Weights of a small contrastive image-text model: 195000 training examples.
Rows from block 6 of the image encoder of a small contrastive image-text model, named by matrix and row number. Rows with one number belong to one neuron. Each number is 128 + 24 x the weight over its row's rms, rounded and kept within 0 to 255. All counts start at 0. Numbers have three digits each.
After each neuron's rows are labels from the 100 images, of 14976, where the neuron reaches its highest value: "responds to" is what is common among them; "peak on" is the class under the peak. Only what is clearly more common there than usual is listed. The data: pictures of board games with random positions, seen at a slant. In brackets: how many of the 100, against the usual share in percent.
# fc1: MLP up (encoder.blocks.6.mlp.fc1.weight, 1280x320), inputs 240-279
# fc2: MLP down (encoder.blocks.6.mlp.fc2.weight, 320x1280, transposed), outputs 240-279

fc1.532:087124131143156128149144125091125088142100113136138137128162132154095151108107171130095089136128141134172146131101162100
fc2.532:153094132120117106126122127168113121114173135124111163135135112117158123086134095159136141133112169126138106140145098078
responds to: noughts and crosses (90 vs 16.9); nearly full (71 vs 34)
peak on: board (100 vs 59.3)

fc1.355:150123135158095104117124157104105126113139137163091083112133153173120101130129100132108161173132126125085111133157114135
fc2.355:116116120103115116171148164175186134155096087136169174152138151096116099103146158155137136106133168124178144095118135126
responds to: nearly full (97 vs 34); noughts and crosses (96 vs 16.9)
peak on: board (100 vs 59.3)

fc1.707:126151110105128121083150082105118159109117134156116119112110134125107132104099144133103101123140122147101138114103136142
fc2.707:146078104171157133179109137164132094128116160091129137114128123112139119137138165138143154143129109086148095117146094136
responds to: digit grid (89 vs 16.4); second side has more (87 vs 45.4); half full (62 vs 31.7)
peak on: board (94 vs 59.3)

fc1.446:114134139146116162127090182116149164123145146081122090109168127140130118133101172075090119138083128099118131098125166122
fc2.446:142134125113146130113176084173110075139147101135171135162105157133125131133136121151158139095137118135160140146120095104
responds to: digit grid (99 vs 16.4); nearly empty (99 vs 34.3)
peak on: board (100 vs 59.3)

fc1.18:140067086107128118135140109140109132080154132121178094105135144091118146144132130108185086145140100124154152079117133153
fc2.18:116137090121089115125102189135100166102143124120130220154118153135136112145106149146137117107061147114100127115162117156
responds to: stones on a line grid (48 vs 16.8)
peak on: table (100 vs 36)

fc1.520:127093130156157129103134144138143099122190130133130111180125132103152183090123127129128123155123130092101086119101154104
fc2.520:153131115099107132156129148088122099105076157145107178085130107132084110161142100121126135125159084155113154130142137132
responds to: digit grid (69 vs 16.4)
peak on: board (96 vs 59.3)

fc1.719:141131091139157116106113146128143133144114101148116123122146135105118145140127129110133122142108148151147137152100123154
fc2.719:110103147129123165133142095102109143125141125105140123143117098145106115095165146137136125080152085113129122091125122113
responds to: nearly full (91 vs 34); second side has more (83 vs 45.4); discs in an upright rack (72 vs 16.4)
peak on: piece of the second side (38 vs 2.3)

fc1.505:128143135098125137111120151148126130122160125093170129143136130072163087143106138150179116087086104124117123165135126139
fc2.505:147120143130109110096109116093105123117155108123142149166102149153078149109095148138111152144145110140150113083074107180
responds to: digit grid (49 vs 16.4)
peak on: table (67 vs 36)

fc1.143:148112112131088120151127173144152125159149114107143111155143134103106136137151118128178113137132110109167116125132118120
fc2.143:132148121134144122113150110113150095073107154167133148123138162123137090148140110108157124187113108164144142137121117175
responds to: digit grid (100 vs 16.4); nearly full (90 vs 34); second side has more (83 vs 45.4)
peak on: board (100 vs 59.3)

fc1.525:147139121131129112082160126100106136120170105093115132115108138156143139103076104130108097105118164108127147122118118110
fc2.525:111124124124130129165130111157088151122133143147137128105168104111106134142129147098117178169118146119138140166181145108
responds to: noughts and crosses (86 vs 16.9); nearly empty (86 vs 34.3); more pieces: equal (86 vs 10.4)
peak on: board (96 vs 59.3)

fc1.635:121091143139149140096135129129086118149157159116159109132151124160179110173138104131079142119151096148109122114181124145
fc2.635:134141147119142134182138114146157144114132104125093104154169109158074130183148136141102093151129155147146099159161135112
responds to: nearly empty (72 vs 34.3); noughts and crosses (55 vs 16.9); game: digit grid (42 vs 16.4); more pieces: equal (37 vs 10.4)
peak on: table (75 vs 36)

fc1.378:186141124136128133116095146102173127128114145144143083089114149128134116128138111127164114133105131141118171080132137129
fc2.378:148093194158114166159111115150124116101159090119163145145104156114087139128170178109098154120125111084140099169121102131
responds to: nearly full (98 vs 34); first side has more (97 vs 44.2); discs in an upright rack (60 vs 16.4)
peak on: table (99 vs 36)

fc1.281:121103086123103185125197096136097140091134131105117127125110147121134154141098129120118109120156123107087130164121146094
fc2.281:139161175153136050129080134137149148149138126139153128143154139153137119118147114139141136134088161171158118108150149186
responds to: noughts and crosses (88 vs 16.9); nearly full (86 vs 34); second side has more (86 vs 45.4)
peak on: board (94 vs 59.3)

fc1.761:121121147144127092132138135162135117149141096145191162183138142141109171121126177115133129136146121117130107125122121122
fc2.761:152138119132138161119117127095114146157178128083090128085084142133140079184134091100112150123118122106081149115108130142
responds to: nearly empty (74 vs 34.3); discs in an upright rack (50 vs 16.4)
peak on: table (61 vs 36)

fc1.306:135097116137104085115175164151129153103125131151142136132133125112074124165102141111132142117132196157127146179153099138
fc2.306:120115103157103137127142126126140110112118085160111140102148094108153094105155096121130155118119101164121128124126151158
responds to: stones on a line grid (55 vs 16.8)
peak on: piece of the first side (39 vs 2.5)

fc1.721:115161128154122106084151146196114157126119086120060145101089082158146099142095141123088089165120127136149139116115110134
fc2.721:121107117138125195125121086111155107121098121145131082102149157103128154172141122154118133112118174089150090128144177156
responds to: noughts and crosses (100 vs 16.9); nearly full (98 vs 34)
peak on: board (99 vs 59.3)

fc1.508:127148120168141122117106130106147126176163105104134112131148125148151120163115126076097098098106193129147112137121123120
fc2.508:137126162074136115093157111142138141069105139146117121151120130145109144128131125165137142161159101139101152151153097118
responds to: noughts and crosses (100 vs 16.9)
peak on: piece of the first side (30 vs 2.5)